Rows from block 4 of the decoder, named by matrix and row number. Rows with one number belong to one channel. Each number is 128 + 24 x the weight over the matrix's rms, rounded and kept within 0 to 255. All counts start at 0. Numbers have three digits each.
# convs0: first 3x3 conv (decoder.decb.1.0.convs.0.weight, 96x96x3x3), inputs 40-59, a 3x3 kernel for each
# convs1: second 3x3 conv (decoder.decb.1.0.convs.1.weight, 96x96x3x3, transposed), outputs 40-59, a 3x3 kernel for each
convs0.20:168185162162172184170168169100120109117152099095117099144124133152129120155130120162154150131124135122117108174212187192221188200214199144099137140107109123109123113122138137132168129125131148158118153189162140174146129117106139129120138132139143131140150130139148129133148141140139152150139134131168174184173189194175184188112135118132133128106139153139143155151135152160165147114108119106114119132115117114118133123140131129132138124111148120115136139109115112130123130131126126138131121130125134135145146150122128101118124124134123125143
convs1.20:130130128128131132130134138164177156162184149149159146122127109105173098101172096104110109115139116133144117135135134138134130133131120136126126138133126136132123119133137121121135132125130135123113133115113119111119099091108082074092086083109101097107104106109109115121124118122126123121127124126124121122120121127125128141113140146121147149130148137093119116080121099117121111143168151157170167164177170118126133118129130121126132143159139138151137137153139137139135121124134125138130151085083142038120210139142123125108109140111124138125
convs0.21:138128112113126107125098103139127146121142099158169136084172117115132131161134150135152159128109093069113133117098099105091100112105106082100143079112178101134147140126145144115128167157135127138148097086107137120109136121116105106111137112093095124132098108129124123132082091099081078096127117117135119124124124100116120105136112127142136116145134150128105087122150126074106107151110135128107140124152162088109106099142111104104096133136134139147124133131122084086148131111102095115118139095147150113128127152118116073099118125106130117132
convs1.21:131128129122125122117123129129126143106145146131094122098146145089099148099106092116137145114113154116138117118118119129121127139129120130117127143123137144124128132171136089131130144109121138140145134113127152126131124131145147153135113142145131134141131145131090130138132133145130136128127132135138132130124131121115123129154118129139138109062101100142103174120121123128111107143118138122081093157121134138134131119132130143104115122113120123104157119105143183154123155121161124134057184237135073207180065120129147137171149189142114148128
convs0.22:124105100129114083130126095163098060180115045152156105119106146179118116155081109145151095112122140141088108127117141144122120145134125103154165089121147100137170127127118126160056135137104142118076101071081122102075112104133141130145109130121136112134138136129162165150118106137138118118151127119123103099143131084143117086159176141152167097151139090103137133128089121152104055114113142120079139161091100142118160155139105127151115118127126132125129138124117137145130136151139180162155133177108119181146137133147149075082169110077136137125
convs1.22:128136131122136137120132141084130118090065133144047111089142126114234181127188080118112126157113165103129137129122127139128123136133118150124115154134106141146118107100126143092125176130112148137103153162126115148152100081101131094096136096120168121131171140121151155156155104110154120111150130144127141127112126134118125142040082141000127121066083154099117123135075098202068117181171154243219146107168124125133131117113126149111127142093148140142147122137126117139096120132076151155103106133183129017142137096091120118112081143118157138146
convs0.23:139127119140122132139133127090089091085092118129128125142132145105109122109139141109106118066086104082101123136141145129144148135152137099130155101128139094137142081110117107116123111102124118127137123136137154157133172174160150162143134109114152143112168159137153152129142151117150150132137133127145133125138142130143144135120142115134127135113138143174155151172166161166161155109109104117109123098086095126126132142144148139144145145133123124129125115133122145148153135140166120128141117132141151138139144100103128134130128154134124138134
convs1.23:128129134134132133131130132125123123127135125121125130107104132121143130146150105131124119128125116137128111134132127127129129129130129142130133147133133141132131125144141124145143137144140127138134130137139137134135136141140132142135126141131119130133117129130114126127118119122122122120116121118130135138139138137139136136143131125136112107118118105107122130102140160084131153158141134159140148155133143124120119125126119124124122140131131130119124120111117126132127133131126137133129127110097119090067125129097089081108108118134106100135
convs0.24:100120116113122115116120120136167170136179136138156101119106117148112096130077111131175169127142151132142122123136131133128113156145134136118080138107073120103109126137143134134113141127134109117110129109097139111108113118095100135106089114124163132151146129133145131127121121112124113108126121106095100116113124107115120104120148134107129122147136120109127126113097097137120088130115134102092113105087102104122129121114100125121113141093132142099129124103138129130126128147151140145132109136138099128142125156144130148159131155132144165152
convs1.24:128132138126127136129125128119133113111125127134135134163123102105185089169161116113115128142147143141134123128125116131130118124132127132137132128133135139135132115111133111119140107131135117114112123116112111110110141144141151147140142132131139140143136132141133120122141133129140134131138128124118122137118117135127117127133133134117124143111119134136162154121168140123148146127155155137137131118136126123122119124130131129127129139146129137135117127125112126133131128125113127131115140130112142080192131147174129108089112125092139127122
convs0.25:131133145124127138130120129145125127113179142164156133108170168149127147164099109100128136135152128093160170116113146114124116115097096131154147152138143128131140116090099119111105126106104119167135131126120139145108096161146126128145134124100125145152129131130150134125114135152087112130146121124139142144131145139124120120119092096149148134134134147153113141127141105073092111132105153141159118138216132162140147105166142081096125137149135134153154128114134133108167158121145137142097114141171113129152104127144133153125095146160140103155
convs1.25:127118122133130125126136141129157118128134136136126143122135118086044070068184102138103121120107183135182151130136143128120127139130114128135130149132137154168152127161124135128151148152160133117147147118128137151144087108127079157125092092121130125120121173121084093123107115100091137133124109154141118115134134120123136148142105088114171150129083103135120109116147094127101123129101087158151139131090114128134127102126119139131144118119120149156158153142125173154187143116108029149070102195193086084236145092111116155120095212100084092085
convs0.26:137133130135124119114101107091148154130098150067080122075119171110141113159127144130146189108119187110112112145146133143123093114096079106156142177174146121120128161122140168114156100066088114134133129097085100091098129127132165179151131139146086110135115118135123118113122134159133127133114103129140133138137133114129108101124117103150119112110116166073134121100119112103121145136117124124089122065094118114137125135118137122123125110123126084136155077109071096146148134135124187135144146114117142113105154081128104172131150148132107134127
convs1.26:129111118112110130137148151110133127170192154136139116173077003135057149097085169156113116083026138137148186125147136143144120120104098120127157120123148147140150146147115099071107110129142120133128149115127141149157135117119124123151151170166126108117104106144107138153136112122113120148134153151134109116110099124132149161078108086107133056130092079096111160139160128111113127136120146107113169154124127129136149133123140134140129139127152157150183169128118148154143126130145143112127135209183132081022097047096115104125127086122084092117
convs0.27:138146153149160160156158155135139108119163117150118111168140143161116128143131134091102100069112066111117128115141139128141141142153161126109084122108085119098121092101124121130136121140143107107129097107138118130140157130127165133121160136120155138128161137130152124121136158138158150136171152132134161151142161160157170158105139140121125115123124125165166148152156139183163137067115099068117110080082109114129142123158154142137143085080103099092121089124112134121098158123131110130132087116137126149155154173123131096111128137106153114104
convs1.27:140134138126122135122120142128148134157161130141136132133116106131158111112141084123133140190191151155146122122127119135140123135141113130139134151152141145153125124132144110140130133137128109110103127110088117099104137131131149111119163119143139132130150126121149124132140135133145130114140117115132125137114109135115112148106133120097099137108142111126132114121157105132139138162165172149165153138155141117126124118129127120132130163163124158143122157144130133113129119119143125144149139086095096063140112136145140110124134118148152155146
convs0.28:139131120125131136122125136106105146108081138109112163128139174129117124100124147128163180117155124163139085146161153145151137142153146149109173122128179106137195125139110089152133049105123133102081107134108104128082104126108128144117118111146141161164170155162142128135128136128159150143121115117141117113139132125119113136139126081128133102134131112136133106130153117158147150100111118101120114115123086124143107153143121137129131117122167129121139122111090104155198096156180098144148081122076129166137110146103133098159131104106102104107
convs1.28:127126130125130131130129127134131125140132127121121125095076070158151136079098128099083089123126134108137148133136130136128125127127136111118126129121121123125129140132140118101136126137139123121118126129125132135123138136128121131118126139134120115116122120110123129122132129129136132128130129128124120130119127132132133121116118126099112120126115117162125111187172129146082079119135144117143168121098161134127129135122123125122116114141136104115121111096120113124148117122126111134111154172181068017125202180196141160118132133103113089122
convs0.29:120130110103116129090109114142128152116132149102110144097137145128171136151137126095129098128127103157133131146153144133137136135136146147132090127135090110104090132124133148107135121111144129141127136125131125141149139125120131119095122114105140128134144137143135135137119123110127124124117125117105111109106109119097104103141141139127182149120143127145120121129137103102111109101107130101094124090106121109115115106110124117108120132118125126108137098122144115146145118129117103119143154130156159116131123113119172155167150146172131140187
convs1.29:123125131116123132131137143125142135130149137131139125105098087058094121094132120124131120118124124133151144134134126144136124122116109126134148130131139136130134130126119111118120111129126123111116121118123120123125133116122135108121137124137124114126119115130132136143128131132126129130135135139120116125104110127126134146073123130126129134137124133118136118106139109146147139089125127104152164115156143122129126121132128129129131130139147139143154139131150143148150129140147123133143169116098118064044115116103093114120100128091153138137
convs0.30:119118119130145129111132126144110143123158142101130150134182113154112126088112111105159136133118124165171122090110114111112116102133155112143162103130159088115154126145173120109140118117147122162145110150115087094116134122096155124112129142099121129141134112123129130121135114107109120124134141137127120115135134122136129123123121114157115100124128122142122108154146110119118109129090119120116093141111124124089122120149123109112135129118129122107139123122137122149147121131162073129146091135134124084125112124156154104127099101112110100120
convs1.30:134135120128135133113122136143119129112139130129106126114142117146102084111131077159130133121090109133155107122119136132122118145141117120137128128121126137156138128128148114094131160114119127123124129128123120135126092112130109138127133127130132128127141139123139121108113114129135131131157140146134138119123136141103111146122172100127126118122129086084070092116147104123101099189145125134162121130149126123124128122133130138129141090170115141175093122177108111145153126144142084117115150147157062080228171122136110135135128182107129111092
convs0.31:140141123155149135147138145128110091093037075067056123140118128163092128125104088201127118170059117123139192132135138138148164136151152163126119065044130058029093133149094122125128121101110158132093128114127109143172145162166129153182116117153103103103118137136137153150093117136127156152121136157140126127145143128143142132205201185183193090205112026115112107112137121131120135088124158102131107100101139131149125143125137122104126114122150121114125143121122127147130117112180096117140113156085144153117143133092153133120153103083149088100
convs1.31:137133137134127135134127134120117113138111136128117124087122108144242058127105117146125104124103092123138186125130124129138129125132125132131137158149133144140138123137146147139127146147137126118126149141138142130130165126109149121137116120116119109121112102123110116116139126129143117129134129127136131137133119129135122130105114102076105119105092149130208150203232123130100030176208131085130156118175170138142142149131126136123118170163182107134146111105123129125157195163097208139105067070142179145135181151131119111114124161149149143124
convs0.32:111106109103113113111117113102163148116144110156136133182163136144111112115122126114133157133166185107124156098113140097106131086108131128139111114135125102119127099130130124130116124125151068096122126128112109131119106098059117085057118097082121120082147123092143110096113107092118097063115102095101116112107107096103110114108099132119132136118125104111115131116132119116110116120124118153131128151113156113093125114117108119101114129101160116112138126138126112128123119155153124154112083129123108139120136163152110090130134133115132108142
convs1.32:134125140124112127132121132126113120140118129146129141042095145100173076129075026115129133149156163175141150118127108130143126119133118125142129129143126138139131104101114113126134125120107111116107113115116120124113148140121158138125156146142141125115138115112148130135140125122138123122148133133130121147117101128129112135114132108098126088093141130164167145167185120128129110159149131137116120173145134132135130130137123124135128157155126147145115157148131114106100114126115129103087087065112061071203068049130155142128157173094136151128
convs0.33:141132135163154139166167157105094095154151095139133113092100152137141142116089111120118117098091114091125140121133132117127137122136150103084159093090147141125169123125136149145117174150159142139135119144142141146147123117122130119116137119139128116129149143128147145121117112106125117117123119128127146138146160158152153164100117105109130083123133131145148167152151148159171169089095106077090082081083125139129120146158137150142147131105137116127143117127106116113139149135153167133133163151150186164183176166185120083136123111122137122118
convs1.33:135121136133116125142126134152139128131142126104121113115158128145243155086177105136130145165157173172190160118135119122143133106130121126120133133125136136117132119126122117125130119138110134136119133129112128134116125122130128134123145141142133119134142136129146151147134126130127128119132128125135111130133103114152119128126131152118108116119122151114144145129155150134123161152156139124099134123125152133122131127124119119119127138163153114123137105115140121099094138130128135120098080078064085058102100077056157142138153164143118124161
convs0.34:099121125126135120132125110081068194072133177121159132078117148119081152098105177131094110131085116133118134107126129132161165167167172060120121047125107113125077125046091095052120111124164106101132152175148151195182160154169141136155099148148100128108130128115124121113131130134146131124130122117103111114119121121140131145170128090137051109117089162096085094084119140139122155140140113108146118141097122095129120111129121126131103150120184146123171145136108115089122121081129128130149139041119090099116136129147069061148063099167101156150
convs1.34:145130125129109113138136147144118140126127102099100098069116170089086214135086191179146118137111113112150135114123132124150151115126111137145143136142113121150136109122140118130120122124098130100090117110118120126161117095100135110100121127140147135127146108105132132154140133138120105102149144150141130128136102107139130147165170127137085175121144119134160095156077116131138200192136144113145148137138106115136147129151134125136147172178146152123098184115122110139178148161159144125156195154165161193132147158141127128118116107093075091231
convs0.35:123129110120122122119124120151133126134137127145128107120126122115112120104117111141123110134128104128144132122124132116104115119118125120130117116128149111130152122122108142119067137119108125158168123142129136128121121108138106106134105113116125113126116107107116113118118122123121114115127114113121124127119117117128116127119110112125120139133155134129139126123134117118111131115126080113091093108100112124136126124131130142115117141122143123133139106143133140138118131135125130135117126113101133096088136132146125129127139135127136128110
convs1.35:125136139129144137129133134123111123114109108130111110135146155125156168123137181133139145154161160141141150136117116131110119130127124140123109149145124132147142126126123127134131153134112134137125131135124121114107140158138134156125121146124137153143140174143118147136119126128129148124120126122119136138122143136124131134115126112124100112114120155127128149105129145129110120151138144140147143162142136123119124128127123129125124128126138136132137137131140136126105140123096138129107099122112078093099110130098123126128104116136110113127
convs0.36:135131140127124134114129123100095086092060072138087092127150096105109100153104062168129027141104084133126067127143163101115136097090113104135123134175164125113111122121179120140108091119113165166165131120156154119128132136163081115166087143153123119133126121138106147137111110129125141133109117097117126154102128132123129121153134169153120129123139141106093124148102121121133118151135142117126049100151081150108147114131135107167144096118149113088088153097108150178193146162153108121128099106149074153126077184168145142137088150159083120122
convs1.36:136128132120109117145127136104094094135140130142129124157161157184040082186170146194204177127081104124141147117126121136151140100125114140148119110125130124129131134133137132127093110131135083102132126114105105097112094128123120129128152134157122129099107105107133100112119126122126118124149138144138128138119101114153122135162128095104109122128128125149117100162115140144129118175132084147091091154129179124114127127141129135127130143131110129119115143134141172146143145154130098165139093078110048097079138107081049031132152154112102097141
convs0.37:135142116121120100096095088179185170130083058090001062153134152115086124114124134105143135131135099146102070108136114132142110123106120138130137086057127058026134125147166116156146096109102131147176194200191153150165059086094146133120143143146167162165146137144129132144141141136117100108098099120144142121128130108099079088134111106123180178146149093131127130119126108050063075116116140074082130142166152139131117141119121091118138118132152094119125158149145041130181073115127098133179144145116132159119133144121157159106149097064123123167
convs1.37:117119124123134140133143139153128125127099112104107132125164145232255137137055131110091154178191159177148107142137132135124115123117123132114123172155126132122122112127133081104130123131153119123132146140115109088101156146126146104120100104129119136140157147138157138132129137141147119138119102129114118128119132146130140138133089073087095115110098101122137129080030044119114055121135097095114096139143122137132131120106112125117117109112128145176178154132144156133150215159128178099126116091153130119146076151161157117131156171126117091098